A small masked spectrogram model, trained from scratch.
Model: 7.57M parameters, log mel input, encoder arch vit, encoder norm rmsnorm, encoder activation swiglu, encoder moe soft, encoder num experts 32, encoder patch size [16, 8], encoder layers 6, encoder width 192, decoder layers 2.
Training: ademamix at rate 0.0012, 10100 steps, batches of 384.
Rows from expert 2 of block 3 of the encoder, named by matrix and row number. Rows with one number belong to one neuron. Each number is 50 + 15 x the weight over its row's rms, rounded and kept within 0 to 99. All counts start at 0. After the name is the row's rms in percent of the matrix's.
# gate: expert gate (encoder.blocks.3.mlp.gate, 32x96x192), inputs 0-95
# up: expert up (encoder.blocks.3.mlp.up, 32x96x192), inputs 0-95
# down: expert down (encoder.blocks.3.mlp.down, 32x192x96, transposed), outputs 0-95
gate.4 114:73 48 68 23 14 60 51 33 61 31 62 51 62 80 49 48 60 20 41 63 61 29 65 52 50 57 47 34 38 63 54 41 74 58 66 53 17 68 50 56 26 53 68 61 57 50 63 36 30 46 23 26 42 47 35 65 36 77 28 63 70 38 48 57 30 81 50 37 47 42 66 44 59 37 51 68 46 64 45 40 64 46 58 67 99 55 40 52 34 62 56 54 56 46 59 39
up.4 091:22 54 81 45 26 42 45 38 46 60 53 26 52 48 44 54 32 35 52 25 55 49 59 55 33 58 44 30 74 18 70 76 22 35 60 29 27 36 55 49 31 33 42 49 83 69 40 34 72 56 77 53 55 61 71 70 37 30 57 53 50 53 52 00 11 32 39 27 51 64 42 52 32 64 46 60 47 50 51 69 80 51 60 43 74 28 55 52 39 40 58 52 53 69 64 35
down.4 097:75 44 37 64 73 38 59 55 48 63 48 62 53 52 74 45 68 50 48 41 45 62 46 40 77 59 53 43 57 66 24 29 57 73 41 51 81 32 38 71 49 32 31 45 50 47 60 48 27 50 45 53 28 55 47 42 33 65 49 72 61 50 43 62 83 42 57 71 32 43 55 62 58 47 70 48 56 43 64 54 42 75 40 57 34 61 53 48 31 78 30 40 58 53 23 56
gate.5 077:55 31 38 37 60 44 59 67 29 73 71 66 31 51 39 63 71 52 35 34 32 29 39 27 60 21 53 24 41 23 53 52 51 47 87 45 43 53 49 32 56 52 43 53 40 59 31 52 60 58 52 54 73 81 47 39 49 58 66 47 39 71 51 36 56 65 59 67 50 36 43 41 24 58 45 45 54 45 36 33 35 28 37 08 56 35 44 37 45 14 39 48 63 41 53 61
up.5 105:70 69 29 61 50 44 30 62 66 49 46 36 65 55 29 30 38 66 51 39 78 46 36 44 41 65 49 37 62 40 81 71 50 47 49 40 46 12 36 44 56 51 45 38 25 52 53 59 43 50 67 47 63 60 55 37 34 60 64 47 20 27 67 53 48 38 42 27 64 21 51 50 41 52 51 94 50 53 43 80 20 42 80 49 33 44 39 46 46 43 28 74 37 28 16 55
down.5 107:49 63 38 36 45 63 47 78 24 59 72 57 62 26 51 22 11 54 60 68 53 34 42 49 45 53 44 31 58 35 63 44 60 39 74 67 70 69 40 33 73 58 45 51 32 39 42 62 75 52 58 46 49 53 54 27 48 54 62 68 69 66 69 68 61 49 55 52 28 14 44 40 51 67 37 30 68 37 45 58 45 51 46 61 56 63 33 50 63 37 54 59 46 48 36 48
gate.6 097:38 45 52 61 70 78 47 54 54 69 32 33 54 49 55 69 65 34 46 65 75 47 39 50 24 46 47 73 75 27 29 88 31 36 46 47 62 28 58 46 52 48 51 40 72 72 40 26 38 23 49 47 50 55 45 45 33 56 31 63 20 28 50 46 50 52 42 48 42 44 65 76 58 66 73 67 44 58 46 54 30 71 50 35 39 65 50 43 33 55 73 87 42 54 28 39
up.6 088:52 92 81 32 76 63 39 52 50 71 54 59 48 60 46 56 37 33 63 59 60 71 29 57 36 45 64 72 79 48 29 61 52 45 24 13 25 34 64 36 48 59 28 37 92 62 92 29 42 47 64 51 59 59 41 44 58 63 33 34 34 46 58 56 56 26 03 39 43 52 35 42 59 42 52 72 57 55 76 47 51 50 42 33 59 46 51 50 55 84 42 45 58 35 51 43
down.6 090:59 27 50 80 29 44 60 41 48 39 51 39 60 38 66 62 64 48 43 56 82 42 49 57 50 95 65 55 99 50 37 72 54 35 63 48 77 21 52 34 15 36 44 23 64 69 31 82 50 61 55 57 45 37 67 75 51 47 26 43 29 54 40 61 45 48 50 41 41 66 52 68 50 71 68 34 66 53 65 67 53 39 38 48 60 58 61 31 51 85 73 44 29 54 63 57
gate.7 105:59 43 75 28 62 67 41 50 52 68 88 75 57 60 57 57 44 39 50 48 35 46 41 47 54 29 21 35 70 42 47 35 45 76 59 52 14 60 37 88 86 40 44 35 59 52 42 50 41 65 42 43 53 64 77 49 72 90 68 68 80 80 54 54 79 72 52 36 64 67 48 40 57 49 71 70 51 60 36 54 84 33 49 77 55 63 39 39 62 51 31 49 43 68 70 59
up.7 093:63 49 50 54 54 80 49 41 57 32 69 81 66 43 58 46 43 50 45 28 30 30 58 43 73 23 40 72 42 37 33 47 61 86 65 49 52 77 51 52 73 61 59 40 46 37 31 57 29 53 50 49 41 32 53 59 62 64 81 63 58 53 34 30 40 44 46 36 62 63 56 44 44 62 70 29 39 37 56 46 35 57 36 90 49 48 38 46 77 25 25 46 62 65 57 76
down.7 101:30 90 23 53 45 53 76 43 43 39 60 64 53 33 52 49 32 51 59 40 66 56 38 69 29 40 49 56 70 26 43 45 50 48 47 43 47 48 61 46 40 44 44 66 40 26 51 54 63 56 19 65 30 56 30 50 37 77 77 52 41 32 66 71 56 14 66 60 32 38 40 37 55 55 49 20 40 44 52 51 41 21 37 43 70 65 45 37 60 42 77 63 37 54 38 46
gate.8 101:66 38 80 64 44 57 47 56 65 71 65 69 42 55 74 35 55 29 72 60 50 29 49 48 34 41 59 32 54 72 28 21 47 76 69 34 07 55 41 49 75 42 37 29 44 43 52 42 55 35 71 61 71 53 66 56 47 34 57 64 65 45 53 58 83 98 46 51 42 59 57 49 40 42 43 87 51 45 52 60 64 59 62 67 64 48 47 35 45 74 51 48 30 55 48 52
up.8 099:59 51 65 53 35 49 48 28 56 78 52 48 48 53 34 54 55 40 32 86 71 53 39 39 40 43 34 34 72 42 47 30 66 51 25 63 60 31 67 39 41 56 35 72 71 63 54 29 30 32 20 26 39 49 43 37 42 73 49 43 60 28 60 55 45 30 45 60 50 57 50 62 45 46 43 36 46 47 29 28 59 35 16 27 25 67 36 69 27 82 76 45 44 33 65 28
down.8 099:43 52 61 30 44 96 40 38 58 64 28 48 46 56 27 34 62 15 78 68 55 55 44 65 32 39 62 54 62 67 38 57 24 56 65 23 40 65 45 48 65 35 54 36 48 74 42 62 40 30 68 26 42 40 49 53 71 27 54 16 56 37 48 63 36 60 65 65 59 55 78 89 53 35 40 66 30 53 42 65 77 66 54 45 39 45 52 49 55 36 49 37 51 17 31 32
gate.9 088:44 63 76 55 61 40 63 43 50 51 55 27 59 75 55 44 47 23 43 40 39 17 47 52 55 53 32 47 54 40 73 16 49 43 73 65 41 64 47 53 39 51 60 59 45 77 59 44 40 26 69 56 53 30 56 66 43 69 46 68 51 44 45 64 42 46 51 42 42 51 37 56 49 49 55 55 77 78 65 58 68 58 35 45 58 28 27 62 16 63 44 38 31 62 53 19
up.9 087:76 52 80 38 57 57 71 58 43 59 45 49 51 56 73 39 52 34 00 59 65 24 38 64 42 61 39 46 45 28 20 24 33 52 28 49 70 56 48 27 24 67 60 47 60 51 74 52 28 34 79 49 70 59 55 49 40 70 30 73 31 44 71 80 49 67 51 51 32 62 31 49 64 39 39 61 44 80 47 56 72 84 46 68 50 16 42 54 31 73 45 75 46 47 31 48
down.9 096:52 32 57 44 57 56 70 39 74 53 54 82 23 53 55 68 58 40 27 55 54 62 78 76 67 68 64 57 48 65 42 37 52 66 28 26 51 23 67 67 48 52 58 26 52 50 29 52 49 53 59 63 52 44 71 41 49 43 43 42 61 57 42 59 54 62 77 33 33 17 39 77 50 38 59 72 27 46 41 52 50 88 49 60 70 48 58 60 49 49 27 45 42 43 68 62
gate.10 095:30 52 50 41 54 53 27 26 45 46 61 57 58 56 54 37 59 06 51 39 64 56 37 64 52 32 79 54 63 66 98 59 55 47 46 43 26 35 63 46 45 52 41 68 27 47 38 65 56 67 61 44 40 49 67 75 49 68 65 27 22 71 47 41 50 40 51 63 67 41 48 72 37 48 53 61 42 52 47 78 57 53 55 47 50 42 43 43 70 37 30 80 46 61 75 53
up.10 088:55 40 40 23 56 77 79 28 48 40 70 47 49 68 46 72 48 40 66 56 64 62 51 48 44 37 28 34 65 48 24 55 45 66 52 52 34 55 54 63 82 28 38 33 56 73 44 55 35 48 59 35 61 49 34 27 54 61 38 71 74 46 60 62 48 53 46 49 77 40 32 61 71 54 64 44 29 27 35 16 25 23 44 72 29 19 52 25 48 60 39 59 48 54 46 57
down.10 096:38 47 42 74 76 51 52 56 69 32 66 50 56 49 58 47 28 48 74 67 67 56 25 62 43 58 33 56 56 48 41 36 56 35 41 15 48 71 32 53 66 14 51 56 41 53 73 62 52 36 22 59 60 52 41 42 40 68 75 69 59 64 73 46 41 41 84 72 43 38 54 43 60 56 57 66 46 65 63 73 30 81 54 38 26 69 67 41 86 38 49 35 38 76 29 57
gate.11 108:57 23 31 44 93 53 61 60 41 61 54 60 52 69 39 53 48 71 43 65 43 41 47 29 47 63 15 36 76 50 64 65 53 54 44 33 42 63 56 51 71 19 62 37 57 74 66 21 40 45 48 41 53 48 54 69 39 59 56 57 52 66 58 62 45 58 16 41 63 45 45 56 46 47 60 30 22 41 30 30 47 61 48 72 46 34 42 23 43 29 53 40 12 51 45 49
up.11 095:42 43 66 48 82 55 53 69 66 34 68 58 58 59 65 40 34 51 47 48 68 48 34 34 44 66 27 50 69 56 46 53 58 55 67 35 41 85 49 46 74 47 62 48 47 64 78 19 47 49 45 44 65 39 41 75 35 55 46 59 66 71 69 72 54 76 07 49 49 49 48 51 25 58 59 28 18 49 65 51 47 63 66 71 48 59 42 38 57 46 62 42 44 40 34 57
down.11 102:64 32 54 50 75 65 53 64 50 79 56 55 46 80 36 67 12 47 37 51 52 41 58 58 65 26 41 34 33 48 69 44 29 56 58 57 65 57 54 46 42 41 44 46 41 56 34 72 70 57 52 67 56 44 45 34 46 44 32 65 42 62 71 62 54 44 33 53 43 65 67 55 60 71 52 54 42 56 45 99 35 79 45 63 46 71 62 37 69 19 33 51 52 59 49 60
gate.12 099:33 64 68 61 48 44 45 58 64 46 50 52 58 58 17 05 42 56 76 36 41 70 44 49 70 78 43 56 48 72 47 33 33 61 16 60 39 56 41 81 53 41 40 54 73 30 64 64 67 42 70 61 29 48 54 35 53 65 40 56 70 31 63 57 51 60 40 34 49 57 45 35 22 56 40 61 54 45 51 49 49 68 51 71 34 86 66 56 70 66 39 37 47 27 33 66
up.12 082:40 61 68 50 45 62 57 73 43 35 53 58 49 66 49 23 39 50 50 27 28 22 38 68 65 45 45 53 45 58 65 54 10 62 39 63 48 86 43 39 32 34 19 75 70 39 58 60 58 41 69 54 40 43 71 65 62 24 49 66 46 36 76 75 53 51 27 35 47 56 59 50 15 51 36 53 27 39 61 50 50 48 64 79 53 46 52 60 62 66 39 49 73 89 21 56
down.12 086:52 44 27 36 59 40 59 77 49 28 52 68 51 74 52 40 75 53 36 57 58 62 31 26 26 49 55 48 56 36 30 51 56 17 54 38 40 44 35 54 74 48 40 57 54 40 42 34 43 55 28 57 60 64 44 69 75 76 80 37 39 16 49 46 43 56 69 67 58 61 26 73 22 77 48 69 41 50 68 39 44 59 64 35 38 55 67 55 73 29 62 54 52 42 58 75
gate.13 079:35 36 74 77 49 39 75 53 22 66 49 66 34 31 75 53 21 56 22 55 37 48 51 61 66 20 51 35 49 65 14 50 63 40 27 48 40 74 39 34 21 37 74 47 54 54 46 50 48 25 48 52 47 47 44 32 50 09 66 40 45 65 28 36 35 83 46 45 50 68 68 47 67 42 44 66 52 75 49 25 42 36 39 64 58 60 51 49 41 43 51 40 60 19 70 39
up.13 071:70 62 45 46 51 48 79 45 60 50 61 67 54 51 42 22 47 56 50 73 72 40 33 56 39 59 25 64 36 57 24 80 35 69 50 29 62 48 43 54 52 72 54 64 42 44 50 35 38 57 69 58 34 47 39 30 35 70 15 86 38 67 81 39 62 49 56 37 56 20 14 34 41 33 44 46 54 56 47 74 29 54 21 30 63 39 64 54 52 51 49 45 45 62 11 74
down.13 079:40 88 38 50 59 59 61 58 89 37 54 64 46 45 65 52 62 41 47 47 50 46 39 40 73 49 51 52 41 82 53 40 63 69 66 45 31 46 20 43 71 77 23 63 60 49 41 48 54 63 54 50 73 61 56 75 44 43 63 29 55 35 26 81 67 64 46 58 74 32 43 60 36 71 50 62 79 72 56 54 59 32 62 11 53 50 51 42 29 69 51 75 38 44 59 41
gate.14 080:49 46 55 49 22 34 76 21 36 89 43 73 30 47 45 49 43 58 57 68 53 99 48 55 35 81 61 52 74 34 74 34 49 33 43 60 46 12 57 18 84 41 41 36 60 87 65 33 49 55 28 44 65 77 64 40 32 55 49 33 58 37 55 40 49 74 61 41 33 56 37 85 32 33 60 59 45 61 36 47 48 63 60 61 47 57 36 65 32 24 47 51 29 34 49 28
up.14 111:39 54 70 55 60 53 51 47 72 63 38 62 72 64 60 41 43 17 45 60 21 31 27 37 43 63 49 38 54 75 59 43 51 46 69 28 29 58 68 86 73 47 48 24 41 56 33 42 69 66 46 46 42 34 68 59 57 48 44 36 72 55 30 30 85 44 56 65 49 71 50 48 40 22 27 48 59 51 29 77 43 66 34 69 46 75 35 37 70 57 49 40 50 34 61 33
down.14 096:40 49 61 49 60 62 31 56 74 64 39 44 81 52 72 35 50 39 55 48 41 36 57 48 25 38 35 44 52 70 58 44 60 30 24 31 22 67 51 47 61 22 64 32 48 52 39 48 74 42 33 49 58 45 61 35 36 38 42 19 26 72 50 28 48 67 14 57 48 57 62 33 40 42 57 63 27 52 48 64 71 75 70 53 28 61 31 34 72 35 20 19 40 30 27 31
gate.15 097:45 36 54 36 21 44 51 62 36 49 61 49 45 46 48 85 48 37 60 32 58 43 38 50 47 53 48 35 66 40 50 52 35 45 56 98 45 34 54 57 58 59 02 41 33 64 38 44 49 86 50 59 51 40 76 45 36 46 50 47 77 77 49 99 62 72 38 53 52 71 65 65 75 45 44 51 74 69 55 53 75 45 32 63 83 34 62 64 42 37 42 51 61 79 61 45
up.15 102:29 43 42 23 44 22 22 28 50 48 66 61 24 33 45 72 19 59 60 42 47 56 59 57 48 59 40 42 67 73 50 31 99 67 68 52 54 47 46 49 51 32 48 42 37 77 72 37 48 66 37 61 45 44 76 27 36 24 42 32 82 86 33 75 43 43 52 40 36 78 70 59 76 36 19 26 65 62 63 28 59 46 36 50 44 59 56 43 53 51 73 28 53 47 73 40
down.15 109:50 35 42 36 40 42 56 53 45 58 51 24 28 66 49 35 68 08 26 53 74 57 32 46 65 34 44 44 65 49 48 58 45 59 63 50 72 44 46 54 32 46 32 51 23 51 50 39 42 51 79 46 47 54 73 62 45 45 39 20 55 50 42 74 74 15 45 65 62 75 52 72 47 56 55 48 48 86 55 62 45 62 41 56 53 71 35 47 36 41 73 44 42 34 48 53
gate.16 093:49 66 15 49 16 58 71 53 57 57 62 66 44 50 55 65 46 49 50 35 48 23 43 42 74 41 56 54 51 27 53 57 32 62 61 70 44 52 37 43 61 49 39 59 42 44 37 51 37 62 72 53 48 55 70 35 60 27 65 53 28 44 53 38 68 95 42 75 62 54 67 35 48 38 17 68 71 38 64 52 53 61 62 71 61 21 21 45 55 63 42 68 55 66 45 54
up.16 069:48 83 33 74 23 46 76 47 50 34 58 79 51 52 45 50 35 56 50 23 50 23 57 46 65 47 68 60 39 50 41 69 36 42 39 71 40 53 33 42 42 51 47 60 40 35 38 55 52 55 66 62 50 56 58 69 55 42 63 58 50 37 57 51 64 78 55 56 58 47 79 30 39 46 19 64 71 36 57 53 61 57 62 66 49 29 35 33 81 78 34 47 67 76 43 51
down.16 082:46 00 68 55 78 52 55 58 52 40 40 37 50 73 46 32 56 42 70 54 50 40 67 52 35 43 61 56 38 52 24 51 53 66 18 61 49 37 60 55 18 48 44 50 35 24 38 24 54 62 67 35 41 73 19 25 27 58 68 42 57 47 36 48 49 40 64 45 34 61 19 30 29 55 55 60 42 53 40 15 20 49 64 32 71 61 73 47 81 60 51 36 29 27 34 56
gate.17 090:44 36 29 49 58 57 79 41 40 79 62 48 48 56 62 47 39 44 53 61 41 56 45 37 66 62 61 38 45 28 77 33 61 73 33 82 68 62 67 67 61 51 33 47 24 74 42 30 37 58 39 61 63 25 52 33 47 15 35 40 77 30 56 56 74 67 58 70 36 66 48 70 54 05 43 16 43 57 51 25 59 37 53 66 68 62 50 64 64 65 36 63 58 91 38 50
up.17 099:68 45 58 50 49 46 43 37 62 57 53 82 59 74 37 34 29 66 12 59 44 24 26 57 38 94 04 56 42 63 44 65 35 59 53 45 41 25 39 44 85 70 31 42 39 49 60 39 75 82 78 52 31 46 58 46 52 46 30 19 29 69 42 59 65 58 42 28 62 49 43 41 60 20 47 73 63 71 45 68 64 59 49 57 46 51 51 54 46 55 47 50 39 53 44 62
down.17 106:50 44 63 45 37 56 62 43 64 62 59 78 51 38 46 52 45 12 54 64 42 58 53 71 35 57 23 38 73 41 69 45 55 26 54 43 36 47 49 57 36 61 70 40 59 71 58 50 36 44 35 72 16 62 61 47 48 59 24 29 41 50 51 46 53 53 28 60 12 46 74 42 56 31 52 60 59 31 38 63 54 80 33 52 72 43 30 71 71 31 62 30 43 75 59 55
gate.18 100:32 53 42 45 60 42 37 27 31 81 53 63 34 76 51 50 37 29 64 61 61 56 46 33 34 31 43 32 67 59 47 23 59 61 22 91 60 55 57 70 63 36 62 51 34 95 42 51 40 41 28 55 67 72 53 45 39 42 37 64 64 53 68 60 65 64 34 49 58 56 51 38 37 30 15 51 42 47 20 40 56 34 37 25 44 33 59 56 41 53 06 53 20 54 80 66
up.18 124:64 33 76 46 63 37 41 39 70 84 67 65 50 46 69 20 62 35 43 53 70 63 42 39 54 61 51 28 83 60 60 25 63 61 69 36 25 36 49 54 85 46 56 39 47 57 63 45 58 34 68 42 83 69 56 35 47 45 35 60 75 61 55 83 71 71 30 22 35 31 37 75 48 41 43 89 62 57 34 66 47 57 54 56 22 66 45 50 35 61 74 47 21 29 35 35
down.18 124:42 21 62 34 32 73 40 66 39 37 33 78 46 40 17 62 28 37 29 64 60 61 58 39 37 27 51 30 67 50 45 48 72 30 45 24 60 66 59 28 46 45 53 26 46 60 15 72 67 30 40 44 50 41 61 51 43 49 76 28 49 44 50 62 40 75 49 66 45 69 60 72 43 60 29 68 67 62 40 62 68 68 72 48 45 40 47 52 76 26 61 62 59 62 55 36
gate.19 116:16 21 71 49 55 67 67 70 34 65 82 37 54 72 50 43 41 18 64 41 80 95 29 63 41 35 44 28 56 62 23 55 52 49 27 68 50 31 59 68 51 38 45 30 28 34 45 37 69 58 21 56 50 55 41 42 54 29 40 29 59 66 56 48 74 69 67 77 49 59 39 61 48 52 54 31 46 66 56 48 32 25 66 73 78 29 65 47 55 61 62 67 51 53 50 46
up.19 103:81 42 48 52 36 47 73 31 52 57 29 66 35 60 56 46 26 59 58 67 46 35 70 51 48 94 60 46 51 54 32 64 66 50 29 58 41 43 38 68 86 65 36 47 47 52 49 75 54 27 51 63 69 74 62 67 64 37 37 73 40 46 52 62 29 85 16 66 47 51 48 67 54 34 30 28 88 53 29 39 73 56 44 50 66 62 50 79 38 50 37 25 43 51 53 33
down.19 110:41 55 68 44 44 32 45 55 67 43 46 41 34 37 59 48 70 48 56 38 53 51 69 28 61 31 40 33 41 84 47 54 40 80 80 29 41 34 39 45 57 49 35 51 59 32 70 89 55 69 51 50 70 57 60 52 46 43 48 50 35 55 40 99 44 29 26 31 52 60 70 63 60 41 61 67 74 45 93 36 51 53 53 60 41 67 20 66 37 31 54 50 54 53 60 55
gate.20 095:27 46 68 46 49 33 67 47 63 43 32 49 23 31 38 78 57 79 89 39 62 67 50 50 53 64 55 46 47 74 47 58 42 63 32 63 53 62 63 93 77 27 60 51 87 59 51 51 60 48 40 59 68 41 33 48 50 64 23 69 64 39 43 43 53 30 44 38 58 48 64 40 38 36 63 14 45 38 54 52 29 60 48 11 28 48 50 39 59 72 60 48 39 40 46 57
up.20 082:26 54 58 60 36 40 67 75 39 21 37 74 44 49 61 66 43 65 53 60 67 44 48 41 53 63 67 53 46 77 64 62 44 39 73 59 69 81 48 58 58 48 42 54 71 60 46 65 56 56 44 43 68 49 52 52 50 43 39 63 57 41 50 56 59 49 16 24 56 28 58 44 40 45 47 41 00 34 62 46 45 67 65 20 42 07 44 34 65 49 45 51 67 42 68 49
down.20 088:78 55 33 52 40 34 66 67 42 27 41 44 59 54 47 44 64 50 42 50 24 58 57 44 36 41 60 76 48 23 19 60 35 22 57 28 36 65 30 53 45 26 43 34 54 56 31 25 53 64 20 33 60 57 32 67 59 67 82 38 37 49 45 56 44 51 73 97 47 34 44 36 14 61 34 44 51 46 48 53 42 84 52 53 52 65 62 44 78 46 54 51 80 64 31 60
gate.21 108:65 42 63 70 38 82 65 62 73 47 48 40 63 85 31 52 76 74 60 57 36 50 66 43 41 67 54 37 43 54 62 33 25 33 44 52 24 47 58 58 51 57 36 64 60 40 63 41 38 40 34 37 42 60 69 27 36 70 47 43 60 35 45 64 44 76 47 79 55 68 75 36 56 40 53 62 41 57 53 54 67 53 43 58 58 43 48 72 28 64 70 70 67 58 72 58
up.21 095:54 64 44 70 66 41 45 59 71 37 46 53 59 58 52 42 78 70 18 68 52 47 58 40 70 58 49 36 41 58 65 22 63 55 53 49 51 43 47 31 73 57 33 73 48 42 68 59 31 54 32 45 33 50 50 24 32 54 74 17 36 66 57 51 71 44 26 58 30 66 63 45 75 59 49 97 51 50 58 56 37 46 31 34 19 18 68 46 70 61 38 42 61 65 56 93
down.21 093:36 42 58 45 50 39 38 39 50 70 39 61 34 58 49 74 55 34 41 44 53 57 41 51 75 33 64 75 58 45 34 44 45 33 49 57 80 64 30 41 42 45 45 60 57 64 34 60 52 41 70 43 61 35 68 80 58 78 78 57 53 59 43 50 34 62 67 27 47 23 27 41 52 48 54 59 54 70 55 58 47 86 65 47 61 65 81 76 43 34 31 34 44 31 58 35
gate.22 092:59 59 33 62 44 38 52 37 56 51 57 79 29 59 56 56 25 49 54 38 55 16 50 58 65 58 37 50 36 66 40 64 62 54 54 66 54 48 64 35 42 58 59 63 52 60 51 62 30 72 37 44 30 57 41 71 09 46 62 43 63 86 57 80 51 38 30 33 80 33 90 30 46 50 42 47 39 50 47 33 37 46 56 53 46 40 43 31 65 29 08 45 68 40 09 56
up.22 077:53 49 55 27 66 52 67 84 39 35 40 57 52 49 73 60 56 42 49 59 17 42 52 44 28 66 45 72 83 61 53 57 55 39 68 39 20 60 48 57 66 41 38 46 70 76 44 35 59 47 39 45 22 31 53 47 69 62 50 13 44 45 48 58 64 50 55 64 41 65 37 29 69 45 14 44 57 50 89 53 74 52 53 69 54 51 62 35 68 49 46 33 62 58 57 34
down.22 086:44 56 54 56 43 42 59 60 47 38 71 47 54 45 28 53 53 35 65 55 60 64 50 41 58 70 49 59 42 63 60 63 38 57 51 84 25 66 39 52 25 26 46 65 79 43 64 69 20 34 62 19 40 70 34 13 47 45 38 56 63 28 66 86 76 57 43 22 35 57 74 44 49 42 48 40 25 60 42 72 56 37 47 52 64 42 07 47 27 67 42 48 68 37 27 34
gate.23 091:49 44 46 36 35 40 50 24 59 59 60 50 23 60 46 41 50 32 73 69 39 54 49 47 33 53 52 31 42 52 30 17 60 53 64 64 16 67 42 67 56 48 37 52 99 66 38 49 42 24 40 49 63 63 48 49 30 21 20 42 56 68 32 66 59 68 42 58 48 62 36 52 39 41 26 49 50 44 59 35 58 59 66 51 44 28 38 62 46 60 36 52 19 68 34 48
up.23 124:57 56 49 51 29 46 42 55 50 75 50 51 61 50 35 17 56 27 53 50 66 40 57 53 41 49 89 36 57 60 55 20 33 81 15 60 33 60 51 58 63 59 56 39 45 46 53 75 44 37 63 37 64 70 34 54 62 91 25 60 53 38 56 65 55 59 44 35 69 22 58 68 74 43 56 67 41 60 41 56 46 53 41 51 28 54 47 60 21 81 53 62 33 18 53 42
down.23 124:56 31 52 44 55 58 63 59 41 47 43 47 31 65 47 14 50 22 59 50 61 33 35 32 45 46 49 31 59 42 35 33 37 52 29 80 30 52 56 62 37 39 64 46 60 54 44 69 46 35 66 35 53 99 44 40 78 64 49 46 50 48 63 67 59 63 68 59 27 52 43 56 31 69 60 97 26 37 00 76 44 41 61 52 41 67 60 75 42 55 59 47 45 49 40 52
gate.24 102:59 57 45 41 49 64 49 22 72 58 53 74 44 37 31 61 46 40 60 67 48 48 54 55 61 50 43 33 63 61 52 52 29 64 76 10 25 47 60 88 35 56 48 58 33 50 46 56 51 70 67 59 47 41 49 35 43 47 49 53 58 58 50 43 53 38 15 56 45 82 57 40 59 23 36 66 68 39 42 44 53 49 31 94 59 77 36 57 42 34 28 37 57 69 55 67
up.24 091:58 51 46 51 31 59 60 45 36 66 46 77 50 57 43 46 38 58 48 38 36 49 45 64 56 40 70 52 34 61 31 72 48 45 19 50 28 41 33 33 00 33 35 68 51 40 43 63 28 56 43 54 36 42 47 67 08 47 63 52 46 33 41 46 46 69 34 52 66 72 57 41 53 32 42 80 37 43 35 44 50 37 52 54 66 60 44 32 30 53 14 49 58 40 47 58
down.24 093:40 62 56 41 56 48 46 43 53 51 53 60 68 58 08 61 23 87 24 40 20 60 66 44 43 40 54 41 44 55 53 61 40 23 31 43 64 58 67 28 57 58 59 45 40 18 35 58 50 45 50 49 31 51 49 27 54 23 65 35 41 68 42 23 49 30 77 62 65 55 25 48 63 71 41 55 55 67 42 54 40 54 52 40 44 52 54 50 72 64 62 50 34 49 46 59
gate.25 104:18 29 72 51 19 37 47 49 68 65 65 54 63 65 46 33 44 41 15 49 68 44 42 56 68 47 74 21 51 61 51 21 57 56 57 49 16 65 53 53 66 42 43 45 56 70 48 74 57 63 55 44 58 47 66 27 38 44 46 51 77 70 55 74 70 91 39 56 51 51 83 65 56 26 31 64 16 33 51 48 76 74 60 54 48 69 64 63 48 54 46 59 59 36 58 46
up.25 114:56 53 52 65 45 39 51 52 30 38 44 76 41 35 50 77 28 77 18 54 45 45 62 61 50 47 31 75 25 53 51 51 46 40 55 25 81 66 29 33 51 77 37 54 52 41 62 54 67 75 50 67 52 40 52 20 44 11 66 62 41 83 39 55 42 63 53 48 49 46 72 56 61 59 34 43 65 52 77 57 67 62 68 56 53 17 75 48 38 49 52 38 84 50 58 65
down.25 099:62 50 38 52 59 37 69 40 28 72 58 39 38 69 42 34 70 37 59 74 39 91 56 34 70 54 36 56 60 41 45 42 49 70 45 62 66 19 51 61 39 51 38 53 30 37 26 20 37 55 64 69 41 52 63 51 61 23 35 45 67 47 54 46 80 39 58 18 56 41 34 59 53 43 64 28 64 56 49 49 54 55 28 58 68 50 41 30 13 67 65 42 81 58 41 65
gate.26 109:58 50 40 59 54 62 53 16 54 58 76 58 61 70 64 45 62 45 37 83 60 41 60 48 57 40 76 38 65 66 45 18 73 72 36 60 62 68 48 47 74 48 59 42 40 24 45 53 19 33 31 29 30 52 40 42 43 79 50 55 76 50 72 59 63 47 39 46 56 48 60 59 72 31 20 55 32 37 37 30 44 49 23 60 56 47 59 41 37 51 28 30 41 15 45 68
up.26 100:64 58 77 32 29 44 52 50 66 33 38 21 58 56 07 55 59 44 64 50 27 17 56 57 43 63 57 36 22 35 59 66 13 61 68 45 35 68 37 64 58 44 53 37 36 53 31 42 62 64 82 50 29 45 43 70 58 47 31 39 43 58 19 38 44 41 63 54 57 38 65 41 50 34 47 22 63 53 46 50 70 50 49 21 44 38 50 50 48 24 55 57 49 61 60 51
down.26 102:28 53 35 85 45 41 27 10 45 57 64 32 45 19 36 28 30 48 55 32 78 61 39 55 43 51 62 47 53 42 40 66 55 44 44 53 28 35 71 52 32 34 22 42 70 35 58 58 37 61 60 61 56 70 29 45 45 57 44 43 40 70 56 54 41 37 47 46 62 62 52 76 35 77 44 51 54 52 62 55 27 40 34 17 40 28 44 50 57 61 49 66 38 25 52 40